A small multi-label audio tagger, trained from scratch.
Model: 9.95M parameters, log mel input, arch conformer, norm layernorm, activation gelu, layers 14, width 192.
Training: soap at rate 0.0016, 9000 steps.
Data: trained on struck, bounced, scraped and rolled objects made by modal synthesis, 78125 training examples, 14.7 epochs.
Rows from block 11 of a small multi-label audio tagger, named by matrix and row number. Rows with one number belong to one neuron. Each number is 128 + 24 x the weight over its row's rms, rounded and kept within 0 to 255. All counts start at 0. Numbers have three digits each.
After each neuron's rows are labels from the 100 clips, of 14976, where the neuron reaches its highest value: "loudest" is the band of the loudest frequency at the time of the peak. Only what is clearly more common there than usual is listed. The data: struck, bounced, scraped and rolled objects made by modal synthesis.
# fc1: second MLP up (model.blocks.11.mlp.fc1.weight, 576x192), inputs 0-63
# fc2: second MLP down (model.blocks.11.mlp.fc2.weight, 192x576, transposed), outputs 0-63

fc1.417:118114131184161172125118099152125134114108156113143174132124126086162086144101115139124120112141141093105092108079083146104087103137087099075117076137085140119143152154148078113128127099148127
fc2.417:148161142111081107161119177122098147127162109112127079106106137179140165099136144115131098159106080122140133167126142090150127166118167144131125141175180137089084153110130136160119121168076117
loudest: 4000 to 8000 Hz

fc1.95:140149130147114102116179099112153144103141162101098182124171120146138111090145110094149111129096165159146154124177115143117143155133155132130125141128142090136150148080139097153154098090113158
fc2.95:173159134166127143106156105124115108121146175146158136156088124161176123120143161151101094138105090117149127121159157153166118104115138132122138134112107088159114104077115111121182139132115109
loudest: 500 to 1000 Hz

fc1.507:153166121156129136090176138087125141116118141142154123116124128095134187104184144091163138168165118124158115137110128111118108151130163141130137094105066137122137150159127133107111151114096084
fc2.507:153058097090091114110138097143112158119176110108154124103141143170145105133112140094155117105153169113104102129127126134107140140150088096106109154124108131112145126147142170120159115132160139
loudest: 500 to 1000 Hz; 1000 to 2000 Hz

fc1.420:095166147139144138139127067123092149087160116113125143116113131104117116134109115125121126130094106138133164142155109148087081092142176139162154141127134145099127097107143089126145087093119135
fc2.420:168121148136086133182118137137134144170111128157134120136143163127127147186118149144137109132130085111155118150135145133166167168076135103092139120120151111148146133133152142102104149173139130
loudest: 4000 to 8000 Hz

fc1.63:132138075110138095128127166106126118126133126182150151131167162120118134118161144129100172146156128141121122113185090136156131125172114148092111186090148128099136134092178123105151136115094163
fc2.63:142105190124122159146159119132138147131107136104125126142054101149139188125112094161108091117120116140147129139122138147142103130082162142145133116119101126099127106145089114167117133138128153
loudest: 4000 to 8000 Hz

fc1.500:074122110132136126140159113162160117116127187122098154144134129115139160108119146140082139104123107114121125136139142173097115125111130164084156116120104108149115149134166118124139135084116193
fc2.500:154108134129146108186094095134160113131156130141103124142094182107148129123077107107140128135119121159120146129091103124124130083098128132107162162158094162101123101122111137115116134131120138
loudest: 500 to 1000 Hz